Weights of a small audio frame classifier.
Data: trained on babble in 24 made-up languages, each with its own sounds, syllables and stress or tones, from a formant synthesiser, 39062 training examples, 16.2 epochs.
Rows from block 3 of a small audio frame classifier, named by matrix and row number. Rows with one number within an expert belong to one neuron, the router's apart. Each number is 500 + 25 x the weight over its row's rms, rounded and kept within 0 to 999. All counts start at 0. Numbers have three digits each. After the name is the row's rms in percent of the matrix's.
After each expert's rows are labels from the 100 clips, of 14976, where the router gives the expert most weight on average: "responds to" is what is common among them. Only what is clearly more common there than usual is listed. The data: babble in 24 made-up languages, each with its own sounds, syllables and stress or tones, from a formant synthesiser.
# router: router (model.blocks.3.mlp.router.weight, 8x192, trained with AdamW), inputs 96-143
# gate: expert gate (model.blocks.3.mlp.gate, 8x384x192), inputs 96-143
# up: expert up (model.blocks.3.mlp.up, 8x384x192), inputs 96-143
# down: expert down (model.blocks.3.mlp.down, 8x192x384, transposed), outputs 96-143

# expert 2
router.2 109:474490501464511566522479537446466469534521534523529457456489515533472449483482518504481495492500490488469513503486563468543540486504480508512487
gate.0 093:489562478509455478504516528467515507505521517476507463469534503508517497491444481506509519497489530479475487500455516502528507515528532450496460
up.0 089:481546472500474479459519511474524501527525488520521457491530515540556456465469492506506542493504521470538462479450508501520495504535538481478506
down.0 084:522484541530500475503413461508470486496437514482504517481472556492511477529526505511505520539521441528500501504550515490479537471485501512493522
gate.1 103:504467506548506520516500491507512532549520503510466502512520506562489534470512529516521488504505499466521480494518530516520504499496471494506460
up.1 103:494496502501528504492459513470498479480519520543439467513466512479500536518515481498493501483516518528513532523542524536515523513501483504507481
down.1 070:490512549509539526498517500472507472509481499499545516481463484473516527506502449465519479492495499485512508530500540479525487521486454469504505
gate.2 105:517538520491504506482499472496492498520492478496428490496510520546471499460477501536533492487437523480523489525506545474489490503473535480507495
up.2 100:533487514494499466480512473488485496479534479499468508509511506512461483486488484522518510520445513492518504517507521452486482501508517443501503
down.2 130:488498559540491509523544501504529515516479512565494518492501517488565505493500537479447482551510465526487473487529558489459517498508496515560521
gate.3 097:520509468541493525543453456491542460520505537511505481471488463523496462514484479527484482501517533473526447543472487530469508485508495462500484
up.3 110:477501488515504485414502494546516519527486509505499489551503481469507526510525473490472501542517501489499497500566497487511510481469513513536456
down.3 090:528521497508512513508487531483504456495514464514512486434469479492500517539550443528510500506492476474517506508499499489483537486551501489515520
gate.4 094:449493530484508464478462499516511527456459524460557504514502512490535504514525490523513549518483470527533501497511508546506484514504496520480510
up.4 097:483481506486535440473490498507502550504459550441550501530459520510533469515490499515519500530498447556521469496494527524503486519503500508517494
down.4 116:495476492481464449490514410513512553484535509496512535477517494468492497509468550511489517483506544472533453494491506459483502496508506514517479
gate.5 096:462533522513490548512511518488462487484539523543507532471467513494504491468530471498529527469475485520498498495517506481462508488478539499491459
up.5 100:488503500495487477468512502547524530531468489515516487518478481471480545571464545516473476528489479510513503475520547503513505486487504474521535
down.5 108:539536517527471505510464502488493485483476502534483498481513504525556513490501495441516483536503491469507548513469502494537471526544531506510449
gate.6 098:464453480502488521519500545492458460498496505511505482484514487531490462451497490485491508527483485479528486476519510527507502525491490468492550
up.6 099:500494514511495498481476476520540550520483497508485543480467508498518511511487474470520490452523523499530508554473512461485505459522511512498451
down.6 094:488513469490508524496508528502482492523503485489533446469510515513452473473518484531465456553505511486507495486533525507515511505514475508514549
gate.7 096:501531546505472448552494532495467480550459507503420475480487428481520538534525521499498465531514518512493481495546540523489547509490521485506516
up.7 096:501487486491562535481498477489521501475523507496554515488504553524493457503510454466487564456477498502519505507459474494484450510531474532505498
down.7 118:489480465492482485484509490483481508488524499532523506493461493460516498531528532498493446453538526465522514487533533514496500488476496457523515
gate.8 111:529515513459460510491496471502531501479577483521431530455481497504515510493475544508500485467503516489550491499495497471535494482509507529489493
up.8 107:462492487536538484520503523513477493535439502507536475530504465511510501514519493514484526528483498486463511493488498535471546501510507515485494
down.8 118:519464536450504519534520427501492511488489530516508556473512522507526527469547482541485495510490518479482495503507479524480500500493516452504495
responds to: reverberation; /i/; /aɪ/

# expert 4
router.4 084:517519459483487475526492492464507494516550459502492489497515506467462491518477501479483517480505482505544534486507543422499529497563496486465502
gate.15 100:479506479519523500544505512488561486530452523498494502462503512484511529534490474490461483489491515499489542523497503496547455478497516485466502
up.15 098:481487510473535481517521485496546482508498530538480517443474507520491502498484497534492510492481489470504519502520510513551465468473496535510510
down.15 083:542491469507485559506519537499465491458523468446502505533502533532526540503522512438499488544505508520483508506519511517488484434502534543528495
gate.16 093:468409519495497465458469521499518513531505533487509500455547532497524526511504504453440472471462522513481487547522470499542501511496471523518494
up.16 092:544584495522488507501517489498500527490498463464521530505453479505485474482499469572534508467520486510508497449491552495471490503497504455549490
down.16 088:450498505455517489493505504523482502497495480502470497479490494474446501506498525508476514488508493502520532487489456513536511490493501480517478
gate.17 093:452518486521498521533474477556509418484523502500459492465536475462532468524462496499527456499499506480573531501527524540484516456537544489474480
up.17 090:504485500473570470537537479489527468505496517530520508535478507491506513509515515449510523455526486510499459520488482522561489543488492492502492
down.17 076:478478510519513495540508520521506468513553465511480456487417500480496508522507510516515488495525507535515510535527515535493511504516500483470493
gate.18 111:477500501461518533471555504502535493473536510478505493516527483519518503458479480466476499494506520513461502497487528529466503474518532477532415
up.18 104:494476517483546494501527461533510481461502470519519518528501490469520451491486506505514503480509500506466525478532521491432497505499586545513449
down.18 101:461495537522476524475502504492477501514430493508506489562435487526479495511485520495505459511522525477504515506522470517528458516485450511488519
gate.19 092:510515461471452501512478457476505500474461485532476482507471514518478556468516539452547502526457457474478489533480496484524545483501491481530498
up.19 088:501486496510499518514521523526514521532504530508489471468519530552520486504457460527519493496501520494481501438483508503492509481482531514518467
down.19 059:527475510498494459497502461473452498492524441472475543531515518492516485512477509481495521492495486501469486510512536527500503489533534511516487
gate.20 092:498485525538498520519497431488518501486473502494494496501533498495492507489497503479509519512502560494450504497504472478531517513516527427490490
up.20 096:538480494452504493530492558488481464499521545465486488529515481548474490528502506538487525527500472463542514539464496496462455484503465521467498
down.20 094:495489521494479540473533454515451494503505430514524525498506504506501534458508507476471508504510512543518547489500523455507525480564498461492497
gate.21 102:508444465516451480502484495484526446531496506584490488499489457515523460537486489504481505505488503489490482445522529486488509490480495471484489
up.21 091:539486487499484498510484482513500505487524495474480494487498514506530486503511543473499506480531537535496475483500502535474478498486499502500519
down.21 099:494463524422528482532487513522497529547482520525512467466522489481527520513464512495473510488489529464509561453512494540509496502500492488508468
gate.22 100:484522501516481518520483485479517569525505461517497524456529479470500503474506475528497495517466508512484522485524482527485518526492495469502475
up.22 107:508484493472525521479520521516509469494494529514467484494500538561484472512497516446477477507535475510518456485475505476490494471492478532480533
down.22 110:511497481516511477474475504485472511514497479497520467505538495479499513481511497496485496542518578492498557499493517513493524554494544494518485
gate.23 103:509510469527473494503500509496537462477482487514543494482535501528504485501452489509508518488552500534517486500542501504505502462472524497499490
up.23 095:516505526501504489468549525514484508517506481481512491491541499477496462544460495485463512470505541471510487530528477550502477504504509510483519
down.23 075:523494484485477512514460527488497465487540523519482482496499528537515515482473497457493504484513497500458500496499464498478492482530542546495494
responds to: pink noise; white noise; clipping

# expert 5
router.5 167:477489517550476492487526498491549508522469511486507523541484512486511512484514534494501496498501519504495503518537459543455444504451497519508494
gate.0 094:493511464481503484482574502487518420515491512512473519482454504498519491526481499496503517483501477495493499505481552460509509477494492493510488
up.0 093:512493535524495513531455460481493510489487467486543485529541470493499503491522486523522485509521518509505496515520474533479502483496497535495509
down.0 076:538510482494529498474553505476489468572499522454520531476480479506455484471476500495488505491484500521505529485486568456474517531495497505541506
gate.1 096:506484580524483489454533537478504508496511498489518538486475505515532479523489460519519491537511481538482494473459541531515515503496514491619484
up.1 093:507511475474522482522457471576511478529505499477507483501495489514522495461518529505517525468509492488535485495483487493459454480501527477457485
down.1 060:489462493529522498490526482506498477477512498439498475537508536547520538544493524527467509487506473473493476528483492516528547519487527479546459
gate.2 135:482493499505488524501492479484464529541459532494497487512477452466523515493507476503497522515511541515500490534487483550510513507538468491485509
up.2 133:513471508510501507498562485498505493528467517487455511514500541498509515468504484519535531526477483479483464511473495522511525457474518516507498
down.2 160:509504464486491463477481492466548499479509461499525521515478484539503507457498520470510517499521482568476496491526464500516464523481486461487492
gate.3 093:464465509524468492512516448496474473456520486509493523528493477526470496479476496508471455527440483463470494535507463480522500482560473466495485
up.3 097:541486516512482476490509462496448462547501466476517518507479522486466499506497512499494514507460497466509514543495505447475497485516497478531479
down.3 077:525531479500483491529486529549488512488521524498505487464552481513460508549529529536551513512493497483513491468529534505489462531486508535480538
gate.4 114:514492479505508532480490501536492497527486511477445506498479503484499511501497492531510503526478485483525471462505497517504494460480466427496530
up.4 100:490513489503488536487475492513504466503517536505449511496502513484489526505511482484501497527484499498533485477509494513571484476456452441510489
down.4 096:523503547499462480496512505493454492463505450483526463528523526526499474477522499471480496484513519483522505580487512476477486506488501511484496
gate.5 097:501504474509531505461505481521465499522523544523434496513490493509507497532549511461530516492540532457512505496545507517510497487502479468525437
up.5 091:570496492500474524508490510548471452479506511530534504541495509512514509516528479450517539484507514465494503524482504498490497517490511504522495
down.5 053:435539492519498498523466478514518513500488450531494530466475488529499534481523511533513492474504533528531530501459478502543515514496537501512501
gate.6 093:490522468505515525492494481506468514487554529496486534478466537541518508551504502486467535489495523520505528500487504517510465494492498535497524
up.6 091:489477547504512475493496535475517531523469486502479459519517480464494512487501528478496487488485488487509491517501512475514546482482490506477457
down.6 105:494501498509504496473571493503452489519495525492491533490531498542508486507495519509536491511459510506492484488531502517486514504513455485462507
gate.7 098:498549531494516478434545536499500499521514537496503482490556503544508547523470525466526503503500484504508509475474472531515503523470515464521512
up.7 097:516497527478505554467518524472497493499501528497479489536479507486525440503500481501505499496487456540538495567533515533515481458524509522504484
down.7 068:473445467502512499496502499492475470520513482509507512501481519541490498503494499522459512509499475539499469494506528519504492470499508524549519
gate.8 108:460500486502460533499500472523529509503490467467435470548503513464510537496507532511497458517474482519470475483500524521465477524488499497491480
up.8 106:458497508513454519506482478516519511518478481478440478528491519455536539491523544521517466505488490493476480480493526503482480495507488482477474
down.8 116:488524498471538472474545559470480482528499513488503541468526505552477451540483477523524516499466485512499508508500491484521501486515484518484474
responds to: clipping; /k/; /k˭/

# expert 7
router.7 082:518517467472501514548488468498486493498536455509484489482538498472466508486511522503461515511539488476558532502514539451520520497546507490494545
gate.15 099:484466524524542482508501483498519501475456449561502492522539507530467503501478504445485495541537497523498497481537487522502482462499521455486503
up.15 100:467496502504516522522538523524469536491460467530527562546482502519492519510503509466474463554560533518514513500483489512513520479522536485525483
down.15 114:509522480520482503502508521457523520516490520456510482495476494484529508439485487497512469482492473505481496485501465449476497514545484519492471
gate.16 092:509470510501525484490470516510491490532478511520514490538499464517506469510500492549494516455472493501509481467470520533520489533471506492512433
up.16 090:524496524498533481534462510500510489473487488488460506496495492478486493577501542467510520506510484542500530524485514465465463515497470497472487
down.16 081:460529499497498481547532506505487516485517511469477500517519486486459524451490517518472478510492561508519502460537533524523481498524521530506498
gate.17 104:472541502537516518485506503460532500466485524472454508523515510493509505465510477499503465533479507527520508469504509505485490525457520504500508
up.17 107:479480493477514492544499481553500489489504525486518509477527488496496481517480512524552514495509500476498513532509490477525490490484488499513483
down.17 131:487483501520491499518471469521523526464487560500496522500531537514482531518510476529493516525485496491490506480471513487515536470489508535559470
gate.18 115:471514512467493525473531514530465481520501513482475513451495480488510499494519471458501494491428522482503512508477500504490444484458525482551489
up.18 107:511509517496501494504485477473519482482472443528485519528543533465451489491438582542510468460540480501500483503536513506563515505480530510496523
down.18 128:527516510506469493510486474512489482534512477477539540483524501474484551496515504477484508499527521535504492500513542491498480476535472461467500
gate.19 113:498542542458553491494513508467507520509534466448504507494465506498496459479485518526503501487528510462478551489538475515498483491536474502510484
up.19 110:504533480446506515460497527464486514498516478484490531477472491489470466469525493506508528513526510500478565467480489476525518518534509510485495
down.19 150:538475513480478504525472495514496498528521486463502539498535532499525491482507544509484479469528464556503477511510468528453483518487497527522499
gate.20 104:507476450512491498482535539493530437548451469529530517501504490523489473516465503514518486504516514486518515506533500533490512485484512497497505
up.20 104:498491532460527532532479525468470523526530525476485475477470481494520525506484509485480517517507497499470512523488488501463449516520524529457496
down.20 103:519465508512558488514455476495527496492491483520462511465486498506473472491480535546505468513486482472510513473470501508504511489483531498506539
gate.21 092:454511527544498561515527466494488446543508503482493493481508520495498465501520470437498495526493514485505478456497488505580528497491490506482492
up.21 090:544550497508489530538476493451547515508534518472485452502506511494494482498514465499499456518544470480472518535477477508497524496507493505533497
down.21 086:508475524511494544499508512466508503500500470524492492514555469489509522446513506521556459475529506496551469486485453446510524526545505517520539
gate.22 105:486520518495523505494489480506515550532471497472466477522505489519523504550510536483476500518533494522476499497533505484510494474490476472474531
up.22 095:482512521474504483486473507477510529520496484498454490533523498548489526554488499506457462491522538510464503524480498487469481476482455458476517
down.22 076:545487448487511541505485454480506545484532453513524474550478512471469517482464519508486505461512524476505457453481469503489519506474474497519478
gate.23 105:510507546535532512505486510525497493499493535512531533501482480508483532515498519513511519495543524522535465475507514512457522536525482530489483
up.23 105:486491527524520512514487488512498510521525492522537526511465466550496526496496532518550519497545525521520480475491496525445510503497499474487502
down.23 121:482470508537550513474515523459528519470516520498525487472522508496537449514481496442508514484490482461488488504517505487507488528493494451537443
responds to: white noise

# expert 0
router.0 080:502518471472498505526467484484516513482551472493505480470532503456456487523505510488480514484532447490530510491515549431506509474552510486509525
gate.15 102:530551491537538469528482487517507527456475496488446485474491474534519488486502504491486480454518488535511490538505488488516469487518473479519536
up.15 096:531520517523494518519494500503493507493504508548496448510513477553510503514522488492496585556488477498510550505494495500513505528505480471503499
down.15 071:517528478482516544423512447499495494462474480467486542491484501505509513449518496517505491472496585516475506499472520531461490526507480492499495
gate.16 102:494510529532513543540479471501509487495467455503519485519476522510508491510486528479473505519500513499527466499492475483489507503510510519508483
up.16 100:481488485530504462454491507478548558496495572505480524529487500508442527470527479515534489455502450507489497516498506449501487532557488485490451
down.16 102:490504510516514521501530451487506509496510501526502503473535497485485455498484457498467529513480538489533489525525506478471521485499478513519478
gate.17 095:489497507508485483513531461483487455526486485508508508582469512506483483517500522499418541526465533468539501518480503476540478463498492495511481
up.17 093:520508500500529537470543510501458476480496496520485497415512501498501510463476470503548468507522497467486513507500523495503459510503504495490493
down.17 072:533517521480481462486522523476467535457504523513514553499493471530527536543492484489495494537467499525472506498480544455456513477481483514555487
gate.18 102:487465496509456499558496437513504516479443466449485506490482491492500466484480553495503489512547542510492511492470504488494517480476480539509458
up.18 103:482455485480491514535526456519513503436492497470500503478492481464447456534496525490497454512479507518475521527502513473519462467497481549475494
down.18 098:531460521492474504486478540500514526496539522486478464522509535472503506465511467485546514483479496501483550465521446500514518457505550471486504
gate.19 104:514512473461493535487491488498491460489501513472466502448511487476543540469482518492448487522493533503498518447520476510512526510454496528480496
up.19 100:509496467505490503492490481444472449517522462523511487509507480460450549493494496488523492492478506476446477534513499490475504502508542529564505
down.19 109:485540491472436518477521479502493469505468513470545528509477474506498499484522525511471513497521528462482432482509507531463456484513481487471490
gate.20 096:468494532520512530517472455497459504469508495468479505542453512500527469486544498475474546457516475508516512465516514497505483515526526496468472
up.20 098:465488495535490523494462474532467465541513472497483483553466532526525487504503511479493522458503467468491484454534506463491490542522495507502489
down.20 090:532484492475530496469484522499477542487485476464463514505522544484545524530496474484512496436509527510463520487489494491500519487528488525477521
gate.21 093:551500503484533471486506520499496468474461537486533485469470527514492458536489496528466485533475476525507497514503492544574489527528490489509528
up.21 096:514521473504543515522507499527482508533527528552491520523535487469484528438540514458483517504501496470540536503511508492458515492493532471499506
down.21 080:458498506548471490471485496475499464506458489484498501525492495485484509524520529473506504449496487499481499474472491490515514492493513484469507
gate.22 100:457463513496499523517547481506520523498456520509474517541511543507485490480525524436475467505483483570550465527499496505482524503489478503525535
up.22 098:518549448477543467521494518480460513494484480485499459523497487510455488511484484488552549522492521506481540499494509479511512495515526461497510
down.22 077:470463525503518510536443489476515491512508541515485519467459526441558490520544501458539507493539502489555526479488521508515499525569514475515466
gate.23 100:478515475550515539518509494526507469545486479487481504529450520499486493512495503505520511479457454508519536484464489476454517496506492499477576
up.23 095:519525500514487520502510530545496471516517528535481503514482511535525464539488486503484496452494460515501501484499497541491496503532457525510501
down.23 101:515505452465501503528468512508524453461538532510522535450506488494512473487459487482526507522497511521532484502494506504502530490481541482520488
responds to: reverberation; /æ/; pink noise; /ə/

# expert 6
router.6 083:530522481486486480537455497486491511482524462510486486460547489462450489480478485520483540479522470488545514473491547424510534474571514471529520
gate.15 105:461501493463496480473450510487470496494517498513485488499473490491486508500526491476480488494546438516500518501485486476462520517537510495478485
up.15 099:501511463474499459467513511455476469480495510483467507462472512466512500471477452500472479490520462480491507516493528484474544524499507506484479
down.15 105:493510489543453538506480533523519490469542496478520510495501503501528505524502513550463532510509465474496488487516488509547490505458513497501497
gate.16 095:488520478540481508506470489490427483502472513501436486512495491498478526500483520505546494458503507506491522471543446530487484467532510530546551
up.16 100:523500473465513512490514497523574485459458487506471525429543488512528501515499481480521509552487540502468520473501543499501500500494539504484465
down.16 115:486518479479485498529498506507499497476473487548478510497485477535473497528488451528462484466511483476492526503520475518534502554491489507549504
gate.17 095:483514509532573475540462517479535458492494498555475468505502535504489477544464501523491500450520479517512494527517574490523470541465531509512489
up.17 099:492513507509551503528488513480514505514510483566453443500481523457459500481463516506447515485504460562514512508506503496546504557520529479473502
down.17 088:566495504501439519518513485519484462482502523545523541489535500492500492474526535494544502491535521508465481507524472506523484474497473564530518
gate.18 098:483516489499507489535505504500486463484486538507529474494480464551478523500498526506521488473466516544479468507517512496484519487513456486546499
up.18 098:486477476502477540514525534499502477490500509533535482496469517532490469498524529525549495532469492468502482515518512481504485500483522491504502
down.18 096:514492506542512504539501475506479504568517492490469544522484478487523480519492537475435534511527510517527520505528494499481483506492469470479482
gate.19 096:495528496514553495506525497537491489496467517539476492480520473460533509474521484506476513505507504473506500518521499513496512480516481532444476
up.19 101:496498485494464484509523507506521457452511487490514504502503507524472504536448514461520492505496536498469494457483490484467485512509502496480504
down.19 083:467470475533555507500488480491510462533466519536449535495523509491514472522540516486476503534543526497483493498511498510515508518505488495495499
gate.20 101:484526498483452522517486494503547502536530526482485516505503491506468485498458512516529518476470519466529522540482504547513494454515530518480489
up.20 103:489502508489473499469498483462528509497517529464556552513462456507497520527519498465501530522464525464530514523491525529480510481496529525530491
down.20 089:497511537519557485500575509483471494456460509504471502450472535498487512491524467496530509504494525475502462506503523515523494527499541482471507
gate.21 104:462486494508502471479478496468469501498496484544507516521494526517478503519453523466483514497496526509497505470562532511460475499526511513487480
up.21 096:502501493522475483527485474508501523519502520454506485525509508481490507534527509509442494519496451507496474512555472483501497530472551529440491
down.21 091:475520534492481516519496513511466504500479445457468521455477472545504478474490500516525479493494475539498500470505491436511518553483504520517508
gate.22 095:526479524507470506512482458512476510464502484527515483516507518492497512535511494482501501500498518529466464456520484513484486469488540432478484
up.22 095:484457480536513533528527495512532516536493477474520474497484482551543430463513463467458521518505492489558500534506475475504511486536551539468478
down.22 061:475479512490461486420458496501482463488550515501528569491493506466452502520478511527499506481514484524502522488557522500537474479520497481524504
gate.23 079:514451467467499531529477493521495449504476491485487498475480469502534522543495444525455472519511549505490496507525469518491499470500560459546502
up.23 094:495499495490473522488492515495475495488494478497534469445500495525559506482515475553463494494532490515440479513507545523474507466521517477467503
down.23 067:488494504504509520487488505509517499521461463513476503507462512488475561493527525472541488513525462519504507469452488483510526524512512484508525
responds to: pink noise; clipping

# expert 1
router.1 084:526484477458488494541496474485458504490525467470493493481529505488486515487491495519482534480555456482510504504482546430522532486532492497480510
gate.0 105:445478459513537524535482531525516487489496506498518456497506467517461460521496494490441515491511505507493487498504524496536491497495508525505469
up.0 104:522482507498459451487498490503459473514412491496518525478490493514512518495521448471514551521478493493539450513525496517516482481527472456476503
down.0 117:474491527492482467533494526498476500496529505513518524485491518513515532490492551533529529456475479470505515473484493513475496487465534492524503
gate.1 088:465453531479552458487473483479504512524516483499507455484503469508530503488533509535519520521531499515501512535509540477523525448502437486547493
up.1 091:505487480481509499485499544507505491505487519509469526471513476479487461495464531524502493483515497475512487448479475548505492539472493578441480
down.1 066:493525482465486505491499515493474482525493498503446486468495493529515512479513466531538483492489484499471522450536491495497510491547505488529481
gate.2 102:498498502527508483546468486471501524450527413560516509501496502500486549478498525534527524511510505480475508496476518493523518471524484507493498
up.2 096:515510531490503515490513511509451470535475523469491520498495487514490478483508527492495489486529497517506500505516499512500499519504527481493551
down.2 119:508464498486533490484457495497519464481525529529508497460502503481503499542504494467539556470491474525494490565511491473464530521496437498515470
gate.3 098:492492458494535486489497505491496504468517499497509458525501553485475468486532491481490521520476489518450492543514511467462487512515476444471495
up.3 097:478497534481482505510480487505477530522469506463463521516498506515495522514520502498509511479488476460501526550460483518530477477494502521506468
down.3 093:524501510518497513498507497479507499419516464525522496477531505509522518472514537527492527495496445497466459552509488526488488521487536496533537
gate.4 101:486505507520508531521527490507473530458502511442497477478527485481508519567500494500483474476479466540496469565504522514513476492514456523535473
up.4 095:493526484459527482547489482518465568468478523546513495510521478494503501531485522458508493532521511509539465486503494512573515461528528502488478
down.4 047:509447507518491459494469489517518495479519463468508528515519524494492460502524547482473499521486457465519508528473465528506500543515473530511526
gate.5 094:475523533515554494507485497471509512467487498501525438484468530487486464492501506492499502497484508499509509492526505543527492509510491500450503
up.5 099:455511502550533536498532485523539481529523517531517521500482500513498515468503470505503479547556439512509502519540471509512467532490494502514503
down.5 115:508530491508490525507466460521494509496490473488487500507489523467513474446510494470482480478487516465494522503479524484518567489508494509478538
gate.6 108:520490531504496472507487491490465515527544564535490552534464522468506491489534526486515467531537495466482524446439519525457490491464500521531500
up.6 108:512525449507503508499483522515529491472518484477460479498541482503519480489495476490486532486497517534475532521542483412539503499522480459506458
down.6 108:484491555478502518465482483515483503523510522499489514482529481485481482538496488512505514539515505468509532499525489530516558514459456511458487
gate.7 098:486469558517497496495503491480486473489472501470489492547501476533545496495504484499524497459531484475464472510467473506433496522487532508495500
up.7 106:507528488511489495494511526491490533513475499564548493483472480483523475534469499519498496504497525469509467460496490491535472511474467476453545
down.7 112:467466500496499513539489503468524445474493478494448515510498514520516509508506490491524518489487497520504535505486479467518531491551504505520506
gate.8 106:497500521512500500493499446486498486487482520528492476494482530536500523531444520483499495465578504518542512469465526532541512427537475499491514
up.8 104:493473503492511514475517502534516532520554509500491502512515446470475458476565542499532482522463479472495457500467521501477456507503529506519504
down.8 134:481489529559525496500485495490493483498449519480508464500519502542483512510424518521503514464501510483482459484500476497516490491474497472495525
responds to: mains hum

# expert 3
router.3 080:521512478471503508548482492486498486483545473507497487489511503451453492484474494512499537481543459515549519499463523457508524497539525485491539
gate.15 105:537512476482538495479497484461492474520585512483518517479498462464506518530507508525515501484447499492515507515512494493534489506512476501484477
up.15 112:556532521496526484531494474496481509509488554511539530521516473481512468532522503511457475489542504466484509471519452463486460505497462509518523
down.15 119:437503480487507540508545527533525487491532447463493514514500535447479509471518511521491492457512509498506508549496542485472552466489500492469490
gate.16 100:475476513556500506506510520519521492501492474503511475518490515483477513520466473471533524490490483519521443534464463510507488501506516505515495
up.16 094:513498509541533506532504545481519483541433491506479503512486527491466491500478482517507489442471459551544445519490488529500490488480510510507508
down.16 112:475475531489519499490501497476496523502540515538512503494473455519528469512509489492515492536515490489511509495547539503452513486532487431490478
gate.17 094:516502488478459507479479563470549499509485498524523520484496495505487514488490511536474534463480520481483488517505473498509472483456434494488532
up.17 085:522540510498523501498508513504495474503542522517461501527490493548491504484506506490512491498523525487528489504537467481466506501449497484500497
down.17 056:484537483483513496505499507509466487498524456477525497508514517486442494509488534524475504518497472513467479433526493499482480439501484506492503
gate.18 103:495534510475516480522476505503526532491499487477525523461510500482497497487478488533508542520505485489518520489458493502521484508487531478501483
up.18 111:495478482519510521511483514510500484486488469485508477508490495540488540507524502421502451463497485541463476503514543545508552493510481476514502
down.18 128:512525489556461520527484495439499472508498469511554480490527471491454495532476537523522517533487503487516496491486492517487483499531473479471484
gate.19 096:522492532474503516502489471512536497496458475469512532479520526527464489476497484478457515502458534533486556517483508507512454480495521485498516
up.19 085:514510517504471499501500481509474552493484498485511491505503557521509492489515546485460509518495498459429495532476518463502522483437522473502505
down.19 044:478496490520490536489502491474514442486476466503454516479509494535516481492504540497527519496504477523519486462555521502509492505489527566481488
gate.20 097:475525487498503473446516465504505530496512502531510479503476478505557511512484484461453533491487458526516436501533497467511525454485526518555445
up.20 103:516534481504506543503463446517487489556549461526501483492461483523531483484507500465498515477475480510496510508517532490523523429531488531515481
down.20 102:508478487489484499511501464503511524501469491509553498533550487469493509530527506513526488451532542460509513477543492534500501525500499530445493
gate.21 097:526490511509494482517511513530562482560474487474483470518516511466512494491593497468516498482486507478497443515560508515507468508478499533481517
up.21 098:472486474516493523483525487467436536488543530529507517472485534516503453498487547531470514526504474475517490476498466425482511485479490482486462
down.21 110:518527496560497492474499494469518485485510504473494519500500503454517569552569479484483478487522484538466484483538496499542469479533521528455518
gate.22 097:545498443508503530512515470491509458538468455508501495536486538581540511489499455485503445504475482554514521517501512490495520446484513432482515
up.22 101:494480456541504481473535497487487517508483513510532478472497509445483508476503492481471513517524511477507487502491520522514489489531519498500473
down.22 095:512531501494500506545508482480475504497489481533471513481476532477504520498535539538533468489518538499467515492547515497486547468445544490490482
gate.23 106:546494464502480391481509515519492468481485501496510515512509492482473468483496483460565473469454516507482465501530518501502467511496495444497495
up.23 101:483507487473501487492483515458476553499510474513448516490505469514498496500531545495504478511448485458545493509511523542538543538458514500480470
down.23 108:471499491508519489514521485477466502488551497465524535520478542456509472481523487474508474504498508514502530528477505502514494451517521535553487
responds to: pink noise; white noise